Rows from block 6 of a small class-conditioned image diffusion model, named by matrix and row number. Rows with one number belong to one neuron. Each number is 200 + 40 x the weight over its row's rms, rounded and kept within 0 to 999. All counts start at 0.
After each neuron's rows are labels from the 100 images, of 14976 (inputs lightly noised), where the neuron reaches its highest value: "responds to" is what is common among them. Only what is clearly more common there than usual is listed. The data: scattered letters and digits in many colours. In brackets: how many of the 100, against the usual share in percent.
# fc1: MLP up (model.blocks.6.mlp.fc1.weight, 576x192), inputs 96-191
# fc2: MLP down (model.blocks.6.mlp.fc2.weight, 192x576, transposed), outputs 96-191

fc1.30,254,164,203,230,190,238,167,188,166,201,182,230,154,215,142,214,236,201,217,160,148,150,184,220,220,96,153,195,175,164,173,212,225,183,179,223,213,151,252,127,216,167,258,209,199,202,224,196,194,176,261,158,185,226,189,241,205,203,222,218,163,145,196,115,186,245,183,236,299,198,177,201,271,285,197,153,184,220,262,198,240,234,157,152,150,228,126,154,264,272,131,197,152,194,196,191
fc2.30,184,190,147,220,191,199,247,202,249,163,188,222,226,234,209,196,236,103,236,231,165,131,246,169,209,304,182,228,211,183,121,204,182,236,187,179,221,145,136,198,228,145,139,210,244,165,168,221,159,181,275,180,207,224,212,162,162,261,240,194,205,135,142,176,269,234,240,162,152,139,239,212,240,183,200,214,214,191,203,209,251,168,189,230,183,218,219,238,158,188,176,177,207,207,204,194
responds to: blue (85 vs 20); black (43 vs 19.7)

fc1.13,208,214,195,208,170,217,198,211,134,156,142,212,195,311,219,215,170,170,243,205,205,159,201,123,180,231,220,162,153,130,207,183,204,237,256,191,202,243,250,218,223,115,178,184,131,106,174,189,187,149,180,197,267,194,166,264,175,154,155,254,152,216,188,221,212,222,242,197,188,236,219,198,208,241,216,221,200,190,218,152,185,147,158,198,174,152,267,218,239,290,173,231,257,266,203,122
fc2.13,210,254,182,213,195,188,212,232,194,201,214,176,197,238,170,212,184,207,257,213,211,229,227,226,267,186,161,140,145,146,239,249,114,143,150,210,199,178,254,164,209,224,186,198,214,124,181,234,211,206,157,208,177,214,216,223,177,197,209,286,261,223,215,192,166,206,263,276,271,218,206,173,200,186,177,208,185,272,185,204,216,213,209,199,225,229,154,156,253,121,230,154,210,109,201,270
responds to: white (58 vs 19.4); pink (47 vs 19.7)

fc1.10,250,289,197,192,237,206,229,223,173,207,227,209,258,238,207,173,160,185,225,215,187,230,122,149,173,204,202,198,256,207,211,206,212,206,212,170,151,266,208,212,223,219,223,179,207,268,172,159,175,251,167,157,108,190,192,153,158,246,193,129,156,204,199,207,317,79,267,104,220,179,240,216,182,164,213,174,101,194,217,176,262,171,203,218,196,176,173,130,151,216,219,188,237,130,261,265
fc2.10,182,172,242,197,190,273,194,219,196,209,178,202,189,266,209,214,285,237,222,221,153,223,222,190,241,245,294,189,174,206,197,205,203,184,169,211,207,196,152,188,271,122,255,192,154,225,282,179,203,193,237,232,256,199,163,113,237,162,62,241,200,227,224,178,168,202,183,206,206,209,271,198,226,224,197,273,184,250,191,178,210,196,206,198,219,262,225,160,133,201,166,191,174,224,197,195
responds to: green (67 vs 39.1); black (50 vs 19.7); blue (42 vs 20); the character 5 (26 vs 9.3)

fc1.573,204,165,246,189,131,217,136,215,244,162,159,226,227,275,212,249,258,198,206,176,210,218,191,170,276,157,151,190,194,115,200,177,187,166,157,176,187,271,197,219,224,215,250,159,142,168,197,170,179,151,162,124,184,126,148,153,174,192,213,230,141,185,168,156,201,169,206,137,217,218,154,189,207,176,230,166,212,145,129,150,174,282,211,169,312,189,139,223,217,206,185,165,247,231,209,217
fc2.573,234,128,180,182,177,232,213,176,202,184,199,190,186,260,290,210,186,215,202,268,192,201,184,157,154,252,241,202,177,189,196,180,171,166,169,128,226,224,184,246,253,157,111,203,237,285,151,207,225,222,173,347,228,158,205,239,210,185,135,132,214,205,200,168,190,142,150,259,200,205,168,228,245,171,214,146,197,276,213,195,237,184,219,234,193,137,260,215,186,169,134,194,176,230,190,214
responds to: red (71 vs 39.4)

fc1.530,228,221,210,222,191,197,205,132,199,191,276,255,204,210,267,235,120,170,159,221,136,185,213,213,175,196,207,173,181,220,187,234,182,220,167,210,245,188,215,245,175,137,264,200,218,210,230,183,267,216,267,261,180,144,217,182,135,246,236,275,184,176,197,132,248,166,204,223,181,165,205,159,172,299,218,114,190,251,199,208,234,284,210,187,184,217,269,196,220,214,198,191,123,162,167,156
fc2.530,223,319,89,207,238,243,361,182,154,175,154,222,227,175,250,210,212,193,190,234,211,162,195,242,192,258,155,167,274,209,173,196,171,251,214,190,277,160,267,206,224,206,155,185,237,195,222,241,214,201,194,216,214,256,215,238,183,198,186,162,289,213,145,177,222,145,195,190,229,245,213,197,237,193,159,110,200,163,194,262,219,216,255,293,252,247,186,215,167,133,162,236,169,222,213,272
responds to: white (41 vs 19.4)

fc1.51,217,156,273,208,231,178,123,239,183,206,105,251,165,137,199,240,145,161,220,125,258,217,197,176,181,260,206,182,178,199,211,229,157,198,158,230,192,127,279,176,204,170,224,176,203,259,203,156,247,204,210,144,181,312,227,159,175,228,279,206,205,241,244,106,273,133,188,142,184,191,188,217,169,174,169,223,241,201,172,262,272,262,250,203,249,219,189,201,231,216,192,203,136,263,193,191
fc2.51,250,237,216,211,208,206,174,228,176,181,188,208,204,248,210,213,241,116,282,216,196,208,184,255,138,213,263,239,133,170,227,175,86,188,212,263,278,233,172,200,190,207,158,180,219,289,221,314,186,181,141,213,183,266,178,216,229,148,142,180,188,175,206,170,161,176,212,300,200,185,233,134,229,230,224,346,196,245,180,209,312,226,185,187,251,193,151,185,186,215,128,182,136,227,194,196
responds to: red (65 vs 39.4); brown (42 vs 19.9)

fc1.254,194,198,257,156,266,234,242,185,222,209,232,234,219,200,212,220,169,185,252,234,229,202,206,210,202,118,206,189,214,193,217,219,210,196,177,205,209,118,95,139,162,193,216,201,221,222,175,189,157,212,200,154,261,176,239,111,149,173,256,173,222,215,202,212,243,182,218,179,125,215,179,225,188,219,132,193,205,233,176,156,192,168,187,189,170,102,187,233,172,168,304,153,132,150,194,183
fc2.254,160,154,159,238,190,224,212,184,292,173,182,211,178,133,194,239,143,243,223,166,182,201,278,173,154,180,229,156,206,223,160,297,198,222,156,146,195,251,261,186,243,183,215,163,223,238,159,175,228,172,89,236,151,186,181,227,310,221,227,247,227,262,267,190,216,233,218,190,200,218,186,223,193,167,208,205,208,222,202,213,149,276,158,177,232,73,236,230,192,199,220,218,235,108,199,215
responds to: red (79 vs 39.4)

fc1.347,147,226,176,202,214,174,226,156,193,227,247,204,188,210,301,227,211,209,228,229,194,196,236,268,224,202,199,162,219,237,229,167,271,195,236,166,160,211,158,185,256,188,174,199,185,179,295,246,196,165,277,198,198,129,275,172,150,163,255,162,151,202,231,135,161,166,253,205,202,221,169,261,240,285,168,173,184,190,268,188,167,224,221,232,219,197,166,168,278,170,247,209,122,137,222,218
fc2.347,219,214,181,225,226,250,187,276,168,208,203,198,144,157,224,280,99,232,186,194,211,189,255,204,164,164,141,223,247,231,194,197,261,195,186,126,211,144,195,206,258,159,218,241,290,144,201,198,187,168,132,132,299,257,263,225,201,204,216,284,236,219,189,189,176,161,184,201,219,157,178,185,229,174,237,158,146,197,261,220,136,171,212,216,220,266,267,257,198,161,197,167,178,273,182,250
responds to: black (56 vs 19.7)

fc1.253,260,189,211,217,265,226,179,187,222,156,203,219,140,249,205,233,269,220,250,172,182,212,224,233,185,159,225,262,228,198,177,264,180,215,214,159,217,182,199,109,223,227,241,215,219,179,195,233,183,215,165,187,172,216,251,198,232,196,203,143,131,109,168,183,158,236,228,299,254,160,244,200,264,178,195,179,216,152,167,196,258,224,190,172,101,190,157,190,240,254,179,205,199,210,181,239
fc2.253,124,244,252,226,212,267,229,237,245,184,211,217,204,205,230,145,198,155,341,203,196,115,207,225,273,232,218,227,212,201,142,189,144,189,201,183,162,153,158,223,258,203,209,220,226,183,159,184,207,172,258,158,149,188,217,128,227,259,165,272,113,200,147,218,294,256,261,182,170,153,283,198,219,230,193,165,220,202,224,201,190,210,197,199,192,195,273,227,220,226,149,204,184,265,205,198
responds to: red (75 vs 39.4)

fc1.31,165,69,260,153,163,236,223,203,262,214,137,215,288,222,68,146,228,190,203,155,226,203,153,226,195,236,233,201,150,188,173,190,194,253,96,163,185,204,196,148,143,231,216,178,178,114,168,134,207,170,177,125,215,224,247,237,231,168,92,184,240,238,202,225,130,228,235,139,261,227,159,152,205,327,227,191,184,247,202,172,161,205,190,198,170,215,135,155,176,227,236,170,211,232,161,160
fc2.31,219,206,114,206,203,238,132,253,212,179,213,162,291,196,197,194,219,157,179,245,194,182,205,200,146,233,199,183,175,197,228,261,165,208,175,226,137,274,152,210,151,198,166,226,213,201,164,173,236,194,120,285,243,219,172,255,265,218,200,210,208,179,169,190,246,198,187,361,197,243,241,199,204,159,207,168,217,114,166,178,190,147,202,228,213,135,208,214,185,189,239,231,219,170,198,171
responds to: blue (50 vs 20)

fc1.98,149,219,228,182,148,195,245,215,241,156,225,153,250,247,163,190,215,190,138,197,200,165,143,204,137,194,203,226,180,143,224,178,193,235,189,160,230,241,262,282,219,273,267,239,102,257,236,186,266,233,215,207,201,189,176,242,203,246,187,163,148,250,177,194,257,240,239,221,189,126,179,259,184,161,223,175,220,201,231,248,261,203,162,215,191,273,159,228,246,171,187,128,150,210,195,222
fc2.98,211,191,210,226,207,191,216,164,160,164,213,195,273,230,176,142,168,221,188,222,177,234,142,191,201,172,172,177,206,233,173,192,281,240,222,264,224,206,94,249,242,168,229,232,197,278,216,219,197,202,245,218,176,185,171,247,183,176,206,175,242,146,280,164,208,229,225,210,155,161,124,152,185,157,231,127,211,264,212,160,267,210,221,181,218,170,212,236,190,248,236,245,218,197,227,209
responds to: green (68 vs 39.1); pink (45 vs 19.7); yellow (44 vs 19.5); orange (43 vs 19.3)

fc1.45,129,242,173,219,251,145,179,210,190,236,166,234,209,128,235,177,206,222,102,225,232,174,170,201,230,207,210,225,147,232,158,190,163,192,216,282,197,199,213,153,250,261,191,180,184,281,183,197,159,172,247,143,166,182,256,219,230,171,281,175,192,212,215,236,155,217,201,183,256,193,200,206,183,94,143,223,225,316,235,175,123,234,245,216,216,232,270,158,253,182,125,188,104,194,208,104
fc2.45,251,190,229,201,200,273,231,220,210,210,202,227,139,148,185,181,161,169,200,196,191,207,221,237,106,252,202,253,192,183,239,160,231,193,263,286,237,181,198,195,125,239,232,221,247,283,173,120,236,191,207,211,204,180,210,145,222,229,141,264,198,227,228,179,190,213,224,230,225,293,293,167,118,195,236,272,217,150,201,199,197,215,172,216,210,244,134,143,213,198,170,168,172,233,206,168
responds to: red (67 vs 39.4)

fc1.206,190,189,213,203,171,164,159,244,183,243,202,229,165,279,225,150,165,243,181,182,186,232,209,220,238,268,159,226,134,161,192,164,298,248,291,194,253,240,204,223,279,146,219,258,194,203,229,136,182,207,208,210,272,146,225,212,176,248,195,242,71,250,146,173,187,145,223,227,204,205,201,252,173,136,197,201,152,247,241,131,171,216,205,232,158,205,236,300,145,213,196,171,167,185,201,247
fc2.206,178,305,252,222,191,137,107,196,227,230,170,239,187,188,170,186,214,192,285,187,203,207,215,214,149,241,224,179,237,154,278,201,218,172,146,135,135,297,203,194,163,149,163,229,207,204,185,255,215,189,141,235,165,155,173,146,203,240,218,165,207,181,185,177,166,209,189,299,226,209,109,153,167,186,192,207,211,218,208,248,149,183,159,214,177,227,127,204,197,206,259,187,184,305,197,211
responds to: white (64 vs 19.4); yellow (63 vs 19.5)

fc1.460,170,164,214,193,203,120,177,233,239,159,211,226,232,142,157,185,234,193,255,214,200,207,242,197,238,114,197,181,225,184,196,180,129,288,278,171,187,218,200,162,168,199,228,134,189,142,206,196,259,181,198,221,165,258,229,244,207,217,148,202,220,215,155,151,230,171,212,182,234,153,256,183,177,178,270,136,177,221,179,225,167,257,168,223,140,231,210,204,106,295,179,162,209,242,217,192
fc2.460,240,169,150,181,170,221,157,228,186,153,182,179,206,185,266,229,171,254,193,217,203,191,234,216,227,209,204,222,271,215,227,252,105,235,199,224,204,231,162,152,235,194,201,232,201,155,232,131,255,188,186,174,273,188,142,212,210,203,171,141,184,197,213,166,182,240,155,171,251,278,328,182,173,224,195,155,199,239,215,168,201,233,233,179,185,201,205,126,144,229,159,204,190,173,155,202
responds to: green (70 vs 39.1); black (55 vs 19.7); brown (46 vs 19.9); purple (40 vs 19.7)

fc1.311,200,170,199,156,203,182,264,149,172,241,192,287,293,194,223,221,202,188,175,211,211,204,238,243,187,192,197,147,183,169,256,185,151,233,173,161,210,193,182,197,197,292,188,173,265,238,214,167,57,249,192,160,178,242,220,214,177,256,228,126,148,219,226,223,201,217,232,173,219,251,152,280,234,216,231,152,140,130,228,249,292,195,176,252,227,239,182,181,162,169,191,175,185,169,185,253
fc2.311,139,176,232,236,201,206,187,239,142,220,247,206,247,291,193,248,179,244,229,247,177,212,250,170,179,141,176,198,283,148,158,164,263,237,153,197,168,254,204,213,157,184,151,264,194,213,268,117,182,184,283,252,227,219,225,255,211,226,184,233,226,206,236,199,205,173,170,206,256,179,296,180,199,188,210,180,129,240,174,195,221,187,216,262,180,198,248,320,241,226,178,189,123,220,147,190
responds to: green (85 vs 39.1)